A small model that answers yes/no questions on an image's attributes, trained from scratch.
Model: 18.9M parameters, 32-pixel images, encoder arch convnext_v2, encoder patch size [4, 4], encoder layers 12, encoder width 160, fusion encoder width 384, fusion encoder activation relu.
Rows from block 2 of the image encoder of a small model that answers yes/no questions on an image's attributes, named by matrix and row number. Rows with one number belong to one neuron. Each number is 128 + 32 x the weight over its row's rms, rounded and kept within 0 to 255. All counts start at 0.
After each neuron's rows are labels from the 100 images, of 14976, where the neuron reaches its highest value: "top examples" is what is common among them; "peak on" is the class under the peak. Only what is clearly more common there than usual is listed. The data: rendered roads seen from a driver's seat, with toy cars, trees and houses.
# fc1: MLP up (encoder.blocks.2.mlp.fc1.weight, 320x160), inputs 108-159
# fc2: MLP down (encoder.blocks.2.mlp.fc2.weight, 160x320, transposed), outputs 108-159

fc1.203 [147 111 137 121 149 145 136 106 141  84  79 169 100 138 122 140  95 129  89 191 140 124  97 166 162 150 128 142 136 156 102 110 176 177 128 117 134 140  85 141 125 130 128 133  68  92 176  39 100  92 106 130]
fc2.203 [111 145  95  84 178 116 161 113 133  96 134  51  92 131 124 190  69 122 148 102 109  96 189 144 190 109  93 149 163 172 174  86 138 110 158 123 153 139 104 181 115 120 138 171 120 132 103 154 141  66 136  87]
top examples: snowy verge
peak on: verge

fc1.300 [160 125 116  97 145 112 163 120  85  99 171 128 165  93 128 151 120 123 100 183 114  69 194 217 124 164 118 171 117 142 150 132  57 164 160  69 127 133 121 167 108  63 103 126 200 145 148 119 166  96  46 129]
fc2.300 [118 147 138 116 138 174 155 142  77  90 193 149 104 136 123  96 142  97 163 181 119 138 144  96 148 142 117 166 148 143 115  93 116 104 133  95 131 183 129 151 139  94 133 131 153 106 144 145 143 153 103 176]
top examples: dusk
peak on: sky

fc1.166 [100  91  90 106 141  82 127  94 109  98 115 102 102 144 139  96 166 124 177 151 124  88 117 120 133 168 160  72 147  96 145 158 142 166 187 111 116 184 112 143 103 106 148 114  85 103 163 124 129 152 135 100]
fc2.166 [113 104 160 140 107 187 169 140 158 139 142  99 151 117 147 120 131  91 108 143 170  86 117  99 110 110 176 156 113  93  91 109 163 101  79 122 148 163 148 147 151  58 168  93 100 158 123 175 100 153  94  86]
top examples: line: no line
peak on: road

fc1.231 [151 121 167  77 101 164 154 137  98 125 116 127 111  72 137 133 127  90  82 138 116  64 128 133  97  96 143 195 168  72 173 158 138 169 152 102 102  96 105 135 106 140 158 117 107  94 119 126 117 125 106 153]
fc2.231 [133 121 129  70 121 136 164 119 157 169 119 120 188 111  69 110 148 148 127  98 124 108 103 186 109 109 104  86 127 160 139 136 111  82  90 114 177 152 154  65 161 109 155 107 109  84  79 189 192 108 145 153]
top examples: vehicles: zero
peak on: verge

fc1.252 [138 172 109 117 150 115 138 134 123 157 128  72  75 117 139 102 107 156 138 109  94 121 152 138 137 116 103 190 153 138  96 116 160 161 180 155 135 122 146  91 128 106 128 104 164 163 141 176 182 154 137 178]
fc2.252 [115  77 174 179 130  96 153 151 116 138 142 141  70 108 119  97 112 170 123 108 142 114 117 141 132 129  85 125  82 160 104  71 132 116  95 125  68 123 158  81 142 160 173  92  68  73 131 169 124 216 105 150]
top examples: dashed white line
peak on: road

fc1.193 [122 151 129 106 167 130 101 101 182 108 183 119 108 142  92 150 110 184  33 107 122 133 132 153 104 141 112 144  99  70  71 146 133 136 165 138 111 172  62 110 139 111 136  91 149 118  94 101 166 155  81 140]
fc2.193 [105 172 162 150 100 158 178  97  89 119 139  81 130 120 128  80  62 128 129 115 128 140 128 147 115  89 109 154 120  96 116 187 158  92  84 191 152 155 124  87 156 117 141  88 121 187 188 139 175 150 170 114]
top examples: lamp
peak on: sky

fc1.145 [133 177 119  82 163 157  50  88 133 147 143 149 129 157 105 158  85 171 148 128 162  74  85  68 111 124  98 118  76 142  80 138 184 169 112 166 146 105 152 119 182 115 128 136 130 179 143  98  74 103 103 139]
fc2.145 [136 133 121 177 151 114 115 151 127 105 155 132 113 119 151  76 129 153 116 115  88 122 150 115  72 120 112 119 125  77 153 129 121 139 120 148 129 204 100 153 143 106 101 154 128 182 145 129  53  97 159 160]
top examples: lamp
peak on: sky

fc1.244 [198 163 172  87 136 156 150 135 100 127 146 119 160 116 167 119 118 153 137 139 124  78 113 142 125 160 117 145  88 130 125 129  88 123 161 165 108  78 140 149 110 105 167  79 168 123  94 178  95 187  80 145]
fc2.244 [138 147  68 158 134 117  70 118 115 138  78  48 107  44 140  98 170 101  63 185  83  78 147 157 154 169 108  94 121 126 112 146 137 153  75  78 135 151 148 176 145 127 114  67 110  73 105 113 102 155  81  93]
top examples: house; straight
peak on: house

fc1.159 [ 84  99 171 135 181 149  77 156 143 162 105 174 163 175 123 192 165 108 115 181 135 102 199 170 134 159 106 139 176  72 161 151 131 136 132  88 129 100 111  69  90 113 112 120 110 117 114 149 128 107 131  98]
fc2.159 [143  99 162 179 129 129 140 141 171 133  77 101 119 151 100 137 130 110 113 117 151 137 126  86  85 123 160 161 157 103 113 132 149  91 154  98 125 115 108  46  62 113 170  92 140 158 180 113  76 161 170 158]
top examples: dashed white line
peak on: road

fc1.77 [121  83 151  75 102 136  89 152 131 166 135 105 163  97  75 127 162  75 123 139 154 110 128 155 154 199 178 149  94 115 134 110 124  73  98 117 112 172  88 103 173  99 130  86 130  87 109 145 117 144 113 119]
fc2.77 [190 127 157 158 111 122 135 159 148  94 165 129  88 127 133 133 138 138 162 213 146 126 145 206  29 119 117 126 137  86 103 149 132 119 174 156 155 118  42 145 162  62 132 168 140 153 151  94  61 135 181 151]
top examples: solid white line
peak on: road

fc1.290 [ 82 138  77 116  79 153 112 153 121  93  94 136  88 134 174 100  95 169 171  82 100 163 104  82 154 167 122 148 146 143  96  81 139 105 150  97 151 108 140  89 135  86 142 128 111 153 143  97 146 122 170 150]
fc2.290 [152 167  93  86 126  91 102 127  99 102 123 122  99 103  86 155  78  76  47 149 127 120 158 161 136 114 165 166  55 154 141 105 123 134 125 105 190 118 140  81 135 112 140 134 126 193 134  89 128  95 155  65]
top examples: line: no line
peak on: road

fc1.222 [233 129  73  83 112 131 118 193 124 140 112 152  65  90 151 161 141 125 129  98 113 147 164 168 164 151 127 138 156 116  62 109 123 170  99 135 164 144 157 129 182  77 139 131 164 125 160 134 125 118 128 135]
fc2.222 [150  97 144 159 148 107 199 101 134  68 110 145 112 142 136 180 110 131 157  95 138 164 111 102 127 126 119 131 110  78 116  80 129 143 128  85  68  98 144 143  99 128 105 139 101 145  93 120 102 104 157 155]
top examples: dusk
peak on: verge

fc1.131 [124 138 138 179 142 172  82 123 164 133 109 173 122 132 125  68 134 176 101 181 115 114 104 157 157 121 134 162 127 113 133 162 115 172 161 147 160 129 134 149 129  85  88 113  74 117 139 146 122  92 115 140]
fc2.131 [106 152  90  68 118 122 150 144  93 126  91 112 139 135 160 148 152 139 167  72 160 132 127 132  90 110 162  87 108  80  86  99 123  82 133 139 164 112 123 113 159 109 129 197 140 101 138 128 172 125 133 131]
top examples: bends left; double yellow line
peak on: road

fc1.98 [101  85 104 112 115 200 148 117 155 128 118  63  82  85 134 100 108 182 132 174  77  97  53 135 132 121  62 160 167 151 122  94 127 147 149  76  98 153 158 130 166 178 122  93 134  84 169  98 154 152 107 163]
fc2.98 [118  87 115 109 155 143  69 127 104 149  84  96 105 101  41 200 109  93 155 139  95  92 129  77 158 120  77 111  70 143 139 130 144 144 142 131 148 112 123 136 138 130 104  77 127  93 160  85 195 122 135 154]
top examples: bends left
peak on: verge

fc1.50 [110 109 129 164 139 130 136 125 123  95 127 170  91  61  87 116 108 123 142 147 111 115 116 159 168 135  54 152 110 135 135  78 126 155  97 107 106 176 136 147 125 120 129 169 168  96 122 147  82 103  99 167]
fc2.50 [107 185 141 165 156 168 130 129 134  96 150 153 102 104 166 123 112 109  80 146 183 101  97 105 111 116  74 151 142 146 207 126 150 111 147 174 132 185 127 155 146 120  87  83 101 140 119 122  70 104 161 122]
top examples: double yellow line; sandy verge; dusk
peak on: verge

fc1.69 [113 131 141 112 132 133 191  76 170 131 141  81 150 115 147 140 180  66 110 133 128 162 119 157 118 118 151  92 130 103 157 142 112 129 168 110 123 120 158 128 144 142 116 148 180 153 100 110 149 141 121  99]
fc2.69 [129 122 139 114 113 136 102 119 134 122 134 122 111 154 170  79 127  93 140 198 157 114  76  54  77 108 112  64 138 110  53  91 106 180 129 118 152 133 147  91 109 117 125 150 152 167 116 131 167 124 129 117]
top examples: dashed white line
peak on: road

fc1.284 [137 164 169 117 133 191  52 122 143 151 136  84  79 145  69 104 172 138  79 116 137 195  69 131 127 131 120 154  57 137 166 131 139  87 150 111 171 109  66 109 135 145 158 174 112 118 115 167 148 144 161 156]
fc2.284 [139 137 176 130 112 184 153 147 182 146 190 125 185 138 109  58 161 146 116 148 116 109  80 111 148 113 119 128 137  91 148 171  88  47  64  84 111 112 132  64 135 108 111 107 146 128 143 151 143 200 140 124]
top examples: lamp
peak on: sky

fc1.194 [ 54 150  89 106  96  66 139 139 151  98 138 136 114 174  89 126 146 104  83 116 107 165 158 143 105 151 100 120  89 125 147  86 112 141  87  87  90 161 118  69 106 138 154 132 181 147 122 165  87 107 161 138]
fc2.194 [121  88 161  97 147  94 115 150 120 102  60 155 141 144 130 192 162 178 135 122 130 134 133 118 145 120  94 109  96 141 129  40 133 121 100  98 121 105 172 148 118 140  99 193 140 151 111 103 155 130 111 146]
top examples: snowy verge; bends right
peak on: verge

fc1.243 [107 118 150 105 138 119  95 168 101 140 120  77 156 112  99 116 134 157 144  83  80 170 134  67 148  99 121 114  96  95 123 179 126 201 112 101 115 153 118 145 132  98 125 101  78  25 109 125 193 135 108  97]
fc2.243 [179 154 135 167 111 159 143  75 108  89 218 110 168 141 152  83 124 108 125 126 134  71 139 147 110 102 141 136 150 142  95 105 170 119  33 103 111 142 113 131 106 165 126 159  58 127 168 170 177 166 146 138]
top examples: dusk
peak on: sky

fc1.179 [ 68 116 143 127 150 146 164  92  98 124 105 136 134 124  98 129 118  49 106 127 170 115  94 129 147 130 120 126 148 136 114 129 130 180 130 126 135  65 114 171 165 145 143 122 175  97 121 111 136 135  55 120]
fc2.179 [126 164  52 135 109 137 120 108 153 145 181 113 150 133 158 168  94 164 171  79 130 123 128 106 209 157  88 127 115  73 102 117  85 131  87 122 178 116 175 154 108 114 164 159 106 118 148 153 139 108 159 134]
top examples: dashed white line
peak on: road

fc1.233 [124 152 120 172  97 196 172 106 200 124 125  56 103 112  75 100 154 141 168 132 115 112  81 145 173  84 126 125 144 172  78 111 121 139 138 161 148 155 120 135 175 169  87 106 134 182  74 138 141 109 149 121]
fc2.233 [ 80 191  73  97 132 158 159 102 133 106 130 101  79 101 142  63  86 147 130 183 190 109  95 164 113 172 140  83 150 119 106 120 130 113 123 130 168  99 168  71 114 138 173 138 100 165 128 120  94 175 152 127]
top examples: bends left
peak on: verge

fc1.71 [123 129 152 115  24 146 155  81 122 121 116 140 121 175 118  47 158 145 107 164 142 131  57 158 125 132 137 123 135 139 102 121 117 110 153 166 124 185 143 124 178  89 106  80 104 114 124 140 102 107  91 158]
fc2.71 [ 49  79 116  97 173 132 108 197 118 124 123 127 129 142 114 129  75 160 133 131 193  84 211  59 171 138 116 108 118 115 211 121 128 143 147 156 127 149 154 129 119 159 120 111 123 127 124 122  89  82 158 152]
top examples: sandy verge
peak on: verge

fc1.51 [126 134 115 121 147 129 125 100 136 111 182 142 113 105  95 133 125 163 120 156 128 145 184  97 139 162 102  84  54 145 106 134  82 184  95 108 152 152 115  36 107 135 154 126 116 111  65  88  63 138 101 164]
fc2.51 [162 217  47 115 121 162 147 104 132 138 175 116  89 119 118 197 137 163 139  89  94 158 124  98 170 167  79  89 165 117 119 165 138 131 100 120 135  90  66 111 130 103 101  90 145 132 137 111 166 100 136 183]
top examples: snowy verge; bends right
peak on: verge

fc1.225 [102  91  77 106 124 138 139  79 116 140 137  98 105 140  92 120 131 131 134 171 103 133 127 131 161 159 151 110 100 158 101 138 135 146 168 172 114  78 106 164 119  95 122 138 142 177 155 123 189 170  97 158]
fc2.225 [128  98 105 168 160 138 102 174 126 103  99  60 197 161  71 140 143 129 125 155 104 123 153 141 161 141 181 154 103 166 162  89 158 122 123 109 145 169 165 116 118 177 177  95  69 121 202  94 157 145  98 172]
top examples: dashed white line
peak on: road

fc1.318 [ 88 116 144 157 140 196 163 146 126 168 112 180 179 112  90 136 119 110  88 155 104 145 117 126 126 124  55 127 120 118 122 159 158 101 154 106 102 105 153 170  59  45 119  78  85 102 192 160  45 172 135 149]
fc2.318 [105  93 169 115  52 120 120 184  97 107 129 131  46 152 110 126 111  56 112 119  93 138  84 162 142 160 107 128 148 168 170 115 153 101  82 206  78 165  89 195 139 104 131 119 130 156 108 127 117  70 169 136]
top examples: sandy verge
peak on: verge

fc1.273 [ 81  69 120 165 119 109 168 135  96 102 137  98 146 123 125 131  55 138 118 204 129  78 159 155 129 118 188 158 115 142 127  73 133 156 150 121 140 130 114 168 128  79 112  52 111 111  96 144 188  85 146 122]
fc2.273 [127 145 201 151 101 129 105 148 169 176 157 151 141 120  90 123 119  97 151 136 155  94 172  68  76 104  83 140 102 127 118 166 130 145 133 196 105 135 114 144 151 166 128 126 153 134 107 149 100 152 110 130]
top examples: lamp
peak on: sky

fc1.47 [119 153 138 132 167 147 109 146 103 149 130 131  49 220 134 123 111 133 193 183 105  83 142 149 116 197 120 135 144 118 166  95  79 177 195 115 144 117 127 146 114  95 127  88  93 140  94 195 117 107 107 135]
fc2.47 [155 135 144 129  72 105  95 166  89 173 111 127 161 125 105 115  87 139 127 128 177 114 118  75 197 129 115 136  92 125  88  91 138 125 157 120 139 159 210 144 159  90 103 114  88 120 134 149 173 110 165 166]
top examples: line: no line; dusk; crossing stripes
peak on: road

fc1.303 [106  83 132 101 155 126 180 114  86 166 161  81 104 123  92  83 101  76 170 170 134 102 118  99 139 196 166 133 138 128 187 111 120 145 193 137 100 118 159 162 137  96 137 126 151  82 133 132 108 151 138 126]
fc2.303 [149 187 130 165 143 148 158 147 115 152 126  88 191 131 125 170 129 101 159 132 106 125 151 150  90 113 138 103  94 111 159 165  92 130  94 120  63 126 113 123  96  94 159 125 187 163 131 134  72 131 160 115]
top examples: double yellow line
peak on: road

fc1.307 [118 176 140  74  92 146 118 177 176 125 117  91 156 205 102 132 111  60  90  87 151  80  26 123 161 127 162 111  98 101 138  70 134 146 144 127 122  99 117 155 186 143 123 135 135 139 122 143 120 115 132 161]
fc2.307 [123 154  99 148 151 142 164 123 110 129  95 131  84 145 167 142 176 117 175 156 111 186 102 146 105  80 154 156 139 104 103 144  87 172 120  46 116 135  81 183 110 123 103 105 176 138  71 140  65 142  77 102]
top examples: lamp
peak on: sky

fc1.76 [ 96 135 121 112 116 151 136 168  94 153 148  96 112 106 127  76 114 105 141 205 102 143 132 117 163 135  98  99 150 184 107 164 190 182  84  97 119 147 110 113 153 129 113 172  64  77 137 164 110 150 100  63]
fc2.76 [150 100 126 108 159 170 143 126 103 156 119 142 114  98 194 139 113  60  66 155 154 107 134 148 135  75 110 149 109 111 169 161 120 142 137 174 137 171 108 133 144 161 171 169 133 161 104 111 102 145 106 152]
top examples: sandy verge
peak on: verge

fc1.136 [169 111 134  94 137 190 106 128  93 130 155 111 108  78 184 104 141 156 196 139  92 138  85 131 121 167 141  90 124 136  91 109  50 169  97 151 141 145  95 109 109  84 132 137  85 126  69 142 122 168  72 157]
fc2.136 [127 152 161 130  98 125 162 131 140  89  92 169 115 118  99  79  86 159 102 148 156 134 110 115 182 132 156 133 131  84 149 104 135 189 121  88 165 126 154 178 174 113 107  90 197 171 121 142 161  93 112 109]
top examples: bends left
peak on: verge

fc1.221 [ 93  73 131 120 169  99 131 131 147 113 118 124 186  88 187  82 124 181 138 168 131 206 115 120 175 124 106  89 123 133 129 146  68 189 150  86  95  68 105 177 157 125 121 145 112 104 153 143 187 176  51 138]
fc2.221 [164 112 167 120 153 124 118 128 124 107 129 148 135 112 137 103 141  75 129 125 123 133 140 122 109 176 169 138 119 110 101 146 118 158 161 127 131 163 126 140 112 112 123 188 105 108 110 193 143 127  95 137]
top examples: pine
peak on: sky

fc1.154 [157 119  98  97 147  92 186 110 113 134 123  73 109  57  94 137 145 116 118  75 102 126  82 126 157 177 158 105 123  74 140  82 139 163 116 181 119 135  79 130 137 138 113 144 159  93 190 138 130 111  69 141]
fc2.154 [146 156 110 158 141 147 118 169 137 126 140 147 130 187 138 122 165 149 118 117  92  74 163 113 178  96 118 163 118 164 129 126 184 166 127  90 159 198 125 145 110 175 144  75 133  91 170 173  99 128 142 156]
top examples: double yellow line
peak on: road

fc1.280 [ 92 124 142 139  38 153  77 122 109 109 145 148  83 118 112 121  94  55  78 151  99 122  92  93 112 131 147  97 121 144 141 116  95 161 152 115 118 105 139  79  80 126  82  91 126 137 123  47 140 115  90 167]
fc2.280 [ 89 116 176  82  92 135 168  96 138 115  68 136 114  94 185 157 117 117 199 112 118 106 179  84 175 182 139 105 136 157 138  95  99 181 173 147 126  82 125  80 106 119 161 125 121 140  96 162 160 123  67 121]
top examples: house
peak on: sky

fc1.316 [212 154 117 104 143 116 101 164 137 119 132 124 103  92 116 143 124  38 192 118 110  93 113 114 132 120 103  82 131 115 103 132 177  46  95 125 113  70  39 150 137 132 136 107 135 142 120 124 129 123 118 107]
fc2.316 [122 111 147  85  83 196 123 143 177 139 113 112 173 140 149 140  94 141 126 103 153 151  88 139 135 111  71 133 147 102 145  99 150 131 106 168 158 137  85 105 145 107 151 184 136 139 101 173 119 143 204 112]
top examples: solid white line
peak on: road

fc1.109 [156 140 109  91 118 149 152 116 113 131 110 130 106 141  98 207 177  88 110 107 149 118 126  86 112 119 108 117 146 128  43 110 115  94 130 116 119  99  97 117 102  73 104 130 149 163  83 148 119  99 150 130]
fc2.109 [102 162  95  56 139  81 104 173 112 166 128  69  78 129 100 130 108  79  92  60  68 119 170 113  76 125  86  85 142 108 154 166 165 106  87 116 105  95  77 140 130 150 136 178 149  97  77 119 152 102 162 136]
top examples: double yellow line
peak on: road

fc1.112 [ 98 177 118 104 172 117 168  85 146 104 144 102 108 138 152 124 158 123 137 113 131 167  84 159 185 130 137 193 147 105  87 212  80 144 142  96  87 156 110  86  82  82  91 155 127 184 165  79  79  83 119 114]
fc2.112 [136 112 129 144 107 145 107 143 145  86  95 165 167 108 153 117 106 129  92 119 171 180  88 104 197 115 114 146  78 131 193  75 166 185 121 142 154 110 121 131  92 156 135 105 122 108 133  62 120 103  58  80]
top examples: sandy verge; straight
peak on: road

fc1.201 [102 137 143  99 158 126  98 118 124 195 133  96 153 205 151  91 127 136 118 123 198 170 139 104 135 136 125 150 143 180 142  93 152 148 128  70 154 119  54 143 176  95 117 176 122 113  89 158 101  88  53 144]
fc2.201 [ 82 120 185 153 179 149  70 115  48 129  93  83 105 134 112 154 121 115 145 146 109 147 141 139 158 144 140  89 103  88 144 110 133 146 125 122  99  55 159 141 141 119  75 156 109  73  80 156 128 137 135 104]
top examples: bends left
peak on: tree

fc1.165 [142 129  66 127 109 117  66 102  83 135 151 122 106 159 113 180 146 128 130 122 138 107  86 135 121 117 105 137 111 133  99 109 112 112  83 124 145 156  95  81 125 152 140 132 161 110 168 146 129 123 126 146]
fc2.165 [126 149 109 141 116 107 142 140 145 129 129  79 140 206 108 181 129 147 133 122  70  93  92 148  77 149 109 140 108 119 117 140 132 106 136  78 106  97 169 103 134  67 186 146  88 151  83 108 115 166 181 129]
top examples: double yellow line
peak on: road

fc1.161 [116 136 141 130 134 125 113 161  96 192 116 133 138 134  81 143 152 115 124 162 189 101  66 151 141 120  84 107 128 115 119 169 114 153  90 142 180  28 148 174 128  54 129 132 123 121 136 134 152  94  79 145]
fc2.161 [149 102 136 168 122 121 152  54 163  98 150 119  88 169 134 138  99 116 109  90 138 100 136 154 166 107 147 134  99 148  86  15 121  91 139 112  85 153 165 168 152 145 115 142  80 121  90  89 158 172 180  84]
top examples: dashed white line
peak on: road

fc1.150 [101 127 122  99 119 101 101 130 131 211 126 125 129 191 150 106 140 111  77  65 176 169 133 107 104 111 145 153 123 193 144  96 138 159 147 122 128 146  58 103 158 130  71 145 149 136 147 117 121 127 130 150]
fc2.150 [ 97 130 157 108 157 105 197 158  95  76 114 106 103  85  76  87 190 165 126 107 124 149  89 114 145 147 125 117 158  95  86 144 207 136 109 136 137 123 134 126  71 114 185 137 162 108  61 109  80  76 133 104]
top examples: snowy verge
peak on: road

fc1.180 [119 174 127  95 118 180 162 132 163 113 130 114  96  95 162  98  97 117 148 150 129 144 109 110 100 126 123 116 151 107 155 152 133 208 102 128 137 129 114 100  56 110 110 136 108 107 185  94 138 136 134 141]
fc2.180 [123  98 166 111 185 121 118 153 163 129 112 133 138 121 156 130 135 124  23 159  53 144 153 152 147  98 139 149  82  57 151 120 170 155 139 197 128 102  84 102  96  64 130 119 125  64 115 125 135 131 114 119]
top examples: sandy verge; dusk
peak on: verge

fc1.4 [118 110 125 127  97 114 110 142  63 153  91 111 156 188  62 127 164 112 165 130 146  68 165 129 110 170 134 121  96 100 130  63 117 149 187 163 132  72  93 135 101  80 181 161 114 130  99 131 115 121 153 153]
fc2.4 [142 139 152 179 163 116 117 164 101 134 100 142 174 110 115 152 188 129 133 122 107 104 118 148 145 196 165 138 125 100 149 149 103 124  91 144 171 162 125 171 179 135  76 169 125 118 133 121 149 132 163 144]
top examples: solid white line
peak on: road

fc1.137 [119 105 181  97 135 121 117 172  85 206  98 132  52 112 147  68  97 116 159 179 128 116  90 151 121 142 139 132 150 138 113 121 139 158 170  98 151 170 104 126 172  85 135  89 148  24 143 189 127 108 120 138]
fc2.137 [138  84 111 133 158 141  85 128 124 165 124  85 152  59 154 159  80 117 153  90  98 106 178 130 140 123 148 124 108  46 214  97 113 115 108 142 105 145 123  96 164 138 143 108  68 105 124 127 137 136 156 184]
top examples: double yellow line
peak on: road

fc1.301 [122 105 189 129 120 104 103 177 165 118 174  86 164 152 117 152 163  95  90 116 128 156 132  92 100 124 113 148  79 104 164 195 130 115 159 143 122 139  88 127 135 109 140 101  94  47 176 129 108 135 133 146]
fc2.301 [112 110 132 210 158 190 161 150 167 155 152 145 128  78  76 120  50 120 119 145 111 193 126 154 122  81 135 144 171 155 121 123 173 122 134 133  85  86 180  85 111 121 119  78 155 105 116 125 112  84 124 105]
top examples: solid white line
peak on: road

fc1.286 [125 114 138  95 142 149 117 114 150 167  79  95  53  63 143 144 156 100  89 165 119 148 161  43 145 155 175 157 182 163  56 147 129 148 121 132 106 118  85 112 116 134  85  63 131 115 140  87 129  69 145 135]
fc2.286 [167 183  61 110 141 133 125  46  89 141 126 106 204 119 140 124 169 116  69 126  85 125 138 131 138 125 170 100 155 126 158  82 160 144  81 100 133 116 182 115  85 134 106 119 134 117 130 144 137  86  90 152]
top examples: vehicles: zero
peak on: verge

fc1.282 [102 161 154  75 145 163 125 119 137 147  98  79 107  98 153  78 108 120 129 160  77 126 213 159 151 190 118  94 152 105  56 125 137 128 188  60 148 112 107 185 150 143 108 157 102 126 157  96 163 126 116 143]
fc2.282 [ 96  94  99 100 143 129  93  88  68 116 161  93 115 178 171 151 122 119 126 136 132  91  88 162 153 176 140 102 125 137  56 131  93 115 156 151  78 148 108 144  77 114 131 115 136 156  93 163 122  84 118 154]
top examples: pine
peak on: sky